A small spectrogram enhancement model, trained from scratch: norm batchnorm.
Rows from block 3 of a small spectrogram enhancement model, named by matrix and row number. Each number is 128 + 24 x the weight over its row's rms, rounded and kept within 0 to 255. All counts start at 0.
After each channel's rows are labels from the 100 clips, of 14976, where the channel reaches its highest value: "top examples" is what is common among them. Only what is clearly more common there than usual is listed. The data: chords played on synthesised instruments.
# conv: 3x3 conv (model.enc.1.1.conv.weight, 96x96x3x3, each kernel summed), inputs 0-47

conv.84 [104 117 103 140 105  88 124  96 130 159 145 145 132 152 115 165 146  61 135 118 118 117 132 170 159 109 149 122 143 137 112 132 144 129 127 148 146 171  95 143  99 174 128 126 120 124 101 113]
top examples: arpeggio; playing: arpeggio down; thin (high-pass)

conv.52 [168 136 132 156 130 151 107 118 111 158  65 127 152 150 121 111 116 182 140 111 106 181 118 128  81 124 119 116 120 112 125 115 117 135 126 103 127 106 115 155 113 123 111 135 121 156 164 138]
top examples: playing: arpeggio up

conv.85 [139 132 117 119  87 111 132 143  76  90  86 115  75 124 140 116 112 123 118 141 153 125  75  89 137 115 140 123 105 106 107  89 113 149 122  90  99 129 107 145 108 120 124 148 122  93 115  92]
top examples: marimba-like

conv.78 [139 163  96 125 123 149 170 121 134 111 137 123 132 185 136 134 114 173 129 133  82 141 111 130  61 124 117 134 125  99 115 142 124 115 111 132 129 113 138 158 100 105 125  87  69 120 119 146]
top examples: quiet level; thin (high-pass)

conv.72 [110 132 150 123 123 116 123 146 128 109 125 135 135 145 102 126 128 152  83 129 111 129 130 158 176 121 109 111 167 134  88 113 121 105 132 118 151 115 103  92 121 134 143  83 128 125 132 126]
top examples: arpeggio; clipping; text has "clipped"; power chord

conv.31 [ 90 137  96 146 157 135 114 119 129 106 142 109 156 128 176  98 136  76 135 106 163 173 130 135 177 102 136 124 147 131 123 149 110 117  99 125 162 159  96 165  95 142 143 132 120 118 141 110]
top examples: arpeggio; thin (high-pass)

conv.38 [115 128 143  74  94 165 110 120 115 113 103  91 110 156  90 131 110 173  78 102  98  98 103 133 132 116 106 120 125 168 116 134 141 130 129 112  71 127 133 110 144 114 127 158 132 132  79 153]
top examples: mains hum

conv.53 [158 145 153 124  95  81 139 127 113 130 152  83  44 154 115 139 107 113 161 157 126  95 149 138 118 118 124 133 100 135 132 133 110 122 141 162  88 135 126 159 135 143 110 127 137 105 134 118]
top examples: square lead

conv.8 [ 71  99 148 117 138 145 146 163 124 124 117 118 119 132 133 131 107  97 124 121 134 166 134 136 116 134 123 139 142 127 120 128 150 134  82 151 127 139 110 151 126  63 123 126 110 166  82 121]
top examples: arpeggio; playing: arpeggio down; marimba-like

conv.57 [106 143 133 102 136 137 112 150 127 121 117 132 129 122  93 139 114 160 131 120  89 102 137 169  72 117  87 133 147 107 143 172 120 138 148 144 138 110 121 185 135 104 106 120 114 133  42 113]
top examples: mains hum

conv.43 [122 150 128 106 106 106  98 154  97 117 117 138 109 118 156  94 126 112 115  57 119 130 121 138 158 134 144 145 103 149 130 110 102  41 126 119 119 141 118 127 139 129 131 135 121 105 120 139]
top examples: clipping; text has "clipped"; thin (high-pass)

conv.19 [131 114 108 130 133 152 121 151  92 190 101 119  31 132 140 118  88 142 107 102 119 113  95 145 110 141 142 122 116 134 117 102 133 120 150 114 122 139 151 136 135 124 119 121  99 126 168 140]
top examples: playing: arpeggio down

conv.29 [182 122 122 111 131 146 141 127  76  85  72 135 157 129 110 142 120 122 128 135 154 102  76 130 122 140 134 109 128 140 124 109 108 115 129  78 100 153 133 115 131 117 100 115 115 128 134 127]
top examples: square lead

conv.20 [104 109 131 122 124 140 128 103 137 114  54 135  67 115 152  98 165 113 153  77 162 145 184 141 117 132 127 113 111 124 136 116 133 134 115 121 138 119 126 129 148 116 150 112 128 138 123 162]
top examples: square lead

conv.13 [126 164  91  93 138 125 125 139 127 164 146 130 129 146 127 101 115  36 124 134 116 112 130 124 176 116 116 131 108 136 151 128  94 140 111 136 119 138 110 145 132 187 120 104 105 100 114 127]
top examples: thin (high-pass); white noise

conv.51 [137 164 124 126 120 148 137 137 108 171 172 163 152 131 180 142 113 166 177 127 113 145 150 149  73 110 137 137 129 146 130 127 136 144 113 135 137  94 119 145 126 108 159 117 112 119 115 174]
top examples: square lead; organ-like

conv.71 [114 158 102 161 114 126  89 170 102 115 145 129 103 125  96 153 133 151 136  93 112 125 108 160  91 133 138 139 125 129 146 109 103 135 146 120 127 114 133 125 116 108 149 107  95  94 135 102]
top examples: clipping; text has "clipped"

conv.86 [121 103 127 190 141 101 156 156 138 174 158 177 113 105 108 137 121 145 150 117 133  52 137 120 111 140 136 137 115 106 111  85  89 154 117 117 162 134 135 155 130 140 121 157 108 126 120 100]
top examples: organ-like

conv.77 [101 140 157 132 120 117 144 128 119  94 145 113  97 153 135 126 136 157  98 150 122 103  93 160 110  86 101 138 135 129 192 132 144 138 139 126 109 128 124 143 142 146 115 155 144 114 161 141]
top examples: square lead

conv.46 [141 129 131 138 105 143 119 124  93 140  58 146 114 118 102 129 133  97 118  40 154  91 110 149 116 144 104 159  80 114 157 104 103  99 141  66 118 121 113 124 145 112 111 125 147 106 131 118]
top examples: vibraphone-like

conv.58 [138 197 119 129 137 133 124  96 132  95 121 153 132 182 104 112 160 106 112 140 107 144 148  83  89  98 133 111 133 131 109 183 133 111 111 119 172  92 109 164  88 126 146 122 125 122 151 153]
top examples: quiet level; thin (high-pass); text has "noise"

conv.75 [106 125 146 137 114 128 148 126 157 113  72 160 147 134  89 123 121 116  86 161 107 166  75 121 122 159 131  93 118 112 122 109 152 109 121 100 114 140 174 133 178 127 158 128 110 120 135 117]
top examples: marimba-like

conv.11 [109 166 114 122 146 111 106 142 144 140 106 128 104 174  93 111 138 101 142 123 136 139 132 175 155 108 128 130 153 111 125 177 130 123 105 125 133 145 111 158 103 123 127 120 127 106 246  99]
top examples: clipping; text has "clipped"

conv.15 [116 150 112  97 106 116 105 116 153 120 142 168 131 149 190 115 173 134  87  76 131 144 138 156 136 123 130 135 107 133 134 132  90 104 124 141 127 105 143 141 139 119 118 123 109  81 117 111]
top examples: arpeggio; playing: arpeggio down; marimba-like

conv.95 [107 164 162 102  92 110  95 152 142 132 154 146 120 145 127 100  98 161 116 118  92 133 121 159  96 132 152 140 122  93 157 116 121 118 105 128 106 109 122 186 112 169  99 134 132 135 200 121]
top examples: harpsichord-like

conv.67 [ 95 118 142 167 145 135  96 181 160 115 116 101 163 121 113 128 125 160 135 119  81 115 110 170  98  95 119 135 153 130 129 157 187 133 123 108 180 119 124 119 129 123 161 159 165 152  88 122]
top examples: clipping; text has "clipped"

conv.80 [106 120 163  79  88 123 148 115 122 106  64  81 163 133 101 139 121 129 146 116  99  65 100 114 107 139 141 124  93 105 109 117  92  91 133 125  94 100 181 126 127 133 136 105 118  84 148 115]
top examples: mains hum; harpsichord-like

conv.7 [135 191 112 104 123 113 103 133 113 144 109 147 125 193 121 132 144 169 123 147 135 163 131 174 118 125 124 136 145 163 139 126 109 103 127 134 124 145 107 163 118 137 121 119  96 115 170 143]
top examples: clipping; text has "clipped"; thin (high-pass); text has "noise"

conv.65 [111 148 156 108 133 134 109  97 108  87 132 103 116 160 136 124 115 171 143 116 106 151 116 148 101 138 101 119 125 102 135 153 118 124 117 125 140 119 148 183 111  83 129 107  80 123 107  76]
top examples: arpeggio; playing: arpeggio down; rumble

conv.26 [110 128 109 119 146 118 140 135 112 118 133 121 124 135 127 103 145  10 136 133 153 127 117 143 152 112 141 128 128 125 100 150 114 102 115 120 138 153 119 175  96 145 139 108 116 138 161 121]
top examples: thin (high-pass); white noise; pink noise

conv.37 [148 121 138 138 129 108 150 156 133 138  27 113  63 150 121 129 136 115 118  90 141 137 133 117 121 154 166  64 108 128 144 111 151 141 116  43 125 159 137 110 111 148 165 139 150 119 108 126]
top examples: arpeggio; marimba-like; playing: arpeggio down

conv.81 [ 90  71 159 123 136 104 129 123 111 140 118 120 133  77 142 135 151  50 141 142 145 141 121 160 143 146 123 112 129 144 141 132 114 142 129 123 140 142 113 135 138 156 124 148 177 131  91  91]
top examples: clipping; text has "clipped"; rumble; pink noise

conv.28 [136 153 132 139 124  88  69 134 112 138 113  62 132 160 126  85 138 121 116 147 135 122 146 140  89 139 109 131 101 148  96 100 121 111 119 162 148 129 136 130 141 161  72 120  91 107 136 128]
top examples: organ-like

conv.68 [135 115 123 123 151 141 133 139 177 119 133 123 114 122 158 150 149  98 109 172 121  88 137 139 150  93 116 125 156 135 136 139 125  95  85 129 150 174 145 131 125 164 113 126 128 132  63 131]
top examples: saw pad

conv.4 [104 147  95 141 154 170 121 116  77 110 152 161 109 117 123 146 129 103 109 137 121 132 101  92 135 115 123 136 121  97 125 109  50 117 149  87 107 103 125 134 119 151 112 122 102 104 118 115]
top examples: marimba-like

conv.21 [ 89 118 111 155 124 115 128 121 126 113 105 117 136 119 138 172 114 111 139 103  95 120 145 112 138 133 124 207 127 127 109 129 123 126  95 130 122 114 138 156 121 141 101 105 110 111 125 126]
top examples: square lead; block

conv.59 [129 129 106 130 146 123 117 112  86 148 122 121 163 143 157 132 154 143 117 160 153 144  99 131 127 120 110 122 106 111 118 101  90 124 101 102 137 132 125 171  65 135 137  94  99 149 100 143]
top examples: thin (high-pass); string section-like; text has "clipped"

conv.92 [124 111 137  94 133 108 111 110 109 137 156 139 200 148  80 128 112 129 148 105 120  99 131 131 154 120 120 158 161 144 120 137 129  96  98 124 109 154 113 170 117 140 149 133 157  79 111 115]
top examples: square lead

conv.23 [122 115 163 129 114 111 105  96 114 138 164 140 133 140 105 128 130 104 125  95 123  98 107 118 124 138  96 114 146 123  97  92 115  96 153 155 103 141  89 151 144 116 139 135  90 108  65  81]
top examples: clipping; text has "clipped"; marimba-like

conv.74 [128 115 136 126 143 141  84 111 110 152 154 136 149 134 166 125 156  94 107 144 128 153 147  72  94 145 111 129 118 144 155  93  71 112 125 158 135 102 109  82 160 144 111 129 135 156 120 176]
top examples: horn-like

conv.22 [107 165 105 125 111  84 109 161 159 107 130 123 121 143 118 104 123 104 140 107 154 109 128 152 155 128 123 142 120 110 144 118 131  99 137 116 111 125 112 127 124 127 101 142 144 118 117 119]
top examples: clipping; text has "clipped"

conv.2 [ 97 129 151  71 150 129 141 148 143 138 132  95 146 122  47 116 122  95 131  92 135  86 131 167 139 102 127 142 154 138 118 170 112 113 122  98 109 129 142 174 114 132 141 107 153 133 165 110]
top examples: plucked string-like

conv.90 [150  99 139 110 103 102 105 168 131 161 124 175 108 159 109 116 134 117 104 105 133  95 135 107 125 125  91 134 101 127  91  85 102 111 120 109  88 101  95 116  98  93 132  96 113 136 130 116]
top examples: harpsichord-like; clipping; text has "clipped"

conv.32 [127  76 180 121 122 114 111  89 136 130  93 102 121  86  89 161 110 120 127 152 100 114 117 117  73 148 120 117 141 147 124 112 117 136 169 106  96 107 150  94 140 109 101 140 146 126 105 140]
top examples: mains hum

conv.66 [ 79 108 145 133  85 125 138 151 140 151 117 154 113 152 109 157 138 126  92  62 122 140 164 133 137 112 139 101 112 151 116 102 158 121 108 169 137 150 103 103 113 150 137 129 121  62 134  87]
top examples: arpeggio; playing: arpeggio up; marimba-like

conv.39 [119 118 110 132 101  91 116 123  83 116 155 105 112 123 154 112 145 114  76 137  99 112 120 147 135 106  94 118  78 136 128 129 111 100 129 119 127 138 132 100 119 163  95 121 131 141  21 117]
top examples: harpsichord-like; clipping; text has "clipped"

conv.60 [118 161 121  54 107 157 126 100 110 117 136  20 128 160 124 110 115 117 135  99 117 153 137 118 126 112 121 142 140 177 126 141 119  96 129 123  70 158 125 135 120 145 160 137 103 128  98 138]
top examples: harpsichord-like

conv.64 [140 166 115 118 135 134 133 126 136 203 102 100  86 130 126 112 117 159 140  96 131  89  89 150 114 122 138 131 126 141 144 112 115 126 144 103 137 126 153 138 128 131 115 107 147  77 142 141]
top examples: mains hum

conv.16 [125 103 109 114 157 134 144 167 153 130 136 136  96 132 140 110 142  82 120 136 175 114 127  92 164 110  99 151 112 119 119 110 139 108  79 124 135 170 115 138  92 168 129 147 123 104 128 116]
top examples: marimba-like

conv.40 [123 124 114 104 142 139 131 151 123 182 155 134 123 131  98 122 119  94 138 148 135 148 117 144 114 121 148 120 129 180 159 120 124 125 132 139 138 180 121 162 140 133 123  88 108  88 108 129]
top examples: clipping; text has "clipped"

conv.56 [126 113 135  97 133  94 120 101 105 110 132 153 131 146  87 121 104 159 137 116 125 130 137 152  99 152  88 139 116 100 128 149 139 104 122 120 135  81 132 140 140  79 114 116 114  95  40 108]
top examples: mains hum; rumble

conv.48 [132 115 140 119 171 159 118 159 151 179  99 147 122 126 121 124 142 123  87 134  94 129 123 136 101 129 117 106 141 163  96 129 154 127 112  66 110 140  98 134 105 177 143 124  83 119 143 115]
top examples: playing: arpeggio down; harpsichord-like; text has "clipped"

conv.25 [134 117  94 103 133 132 112 144 113 117 162 139  78 117 116 110 125 107 135  88 134  32 116 114 146 143 105 137 113 134  91 154  93 111 128 111  92 132 144 138 100 128 108 108  91 150 138 100]
top examples: block; marimba-like

conv.27 [193 159 128 130 150 158 116 118 139 169 135 116 101 138 148 138 121 121 104 149 120 127 118 129 126 111 157 101 116 120 157 141 110 117 175 120 157 115 168 150 145 133 132 131 151 137 172 141]
top examples: strummed; vibraphone-like

conv.41 [143 176 127 153 134  77 127 139 109  84 127 136 137 131  94  92 104 134 126 108 118  97 132 108 147 121 124 179 115 101 109 114 141 105 120  94 115 111 149 112  91 160 116 147 117 165 129 123]
top examples: marimba-like

conv.93 [133 159 106 142 141 137  95 120 192 133 147 118 140 175 146 114 111 113 113 177 108 104 153 108 118 165 154 126 117 131 111 164  89 177 118 157 130 126 130 140 103 149 158 117 103 124 141 100]
top examples: vibraphone-like

conv.34 [206 102 109  83 127 144 114  63 157 147 112 104 109 110 121 121 137 121 210 140 132 127 170 110 101 107 126 110 148 129 126 104  82 126 134 120  79 139 124 121 149 109 148 135 133 131 103 151]
top examples: mains hum

conv.82 [104 150  82 142  69  91 116 128 125 116  68 128  79 167 158 123 131 123 108  78 124 148 121 114 122 137 141 104 109 109 111  81 123 102 108  80 171 115 135 130 111 152 106 128  88 120 140  91]
top examples: vibraphone-like; square lead

conv.24 [150  74 155 133 117 139 125 131 115  79 159 108 156 119 102 138 121 129 118  97 126 154  88 100 119 196 128 175 110 108 137  91 113 114 147 173 115 100 183 125 138 124 139 115 137  79 140 113]
top examples: square lead

conv.70 [139 133 132 134 132 109 142 151  88 140  96 132 140 134  90 108 140 146 135  68 128  97  75 110 139 141 121 150  93 125 139  98  89 131 167 109  94 113  99 131 120 125 144 120 114 119  80 100]
top examples: square lead

conv.79 [104 150 125 127 125 120 139 161 127 120 120 146 156 168  91 113 101 184 140 131  92 125 144 148  79 154  98 139 138  83 117 135 109 126 108 120 145 100 133 198 124 167 145 115  99 120 117  86]
top examples: playing: arpeggio down; marimba-like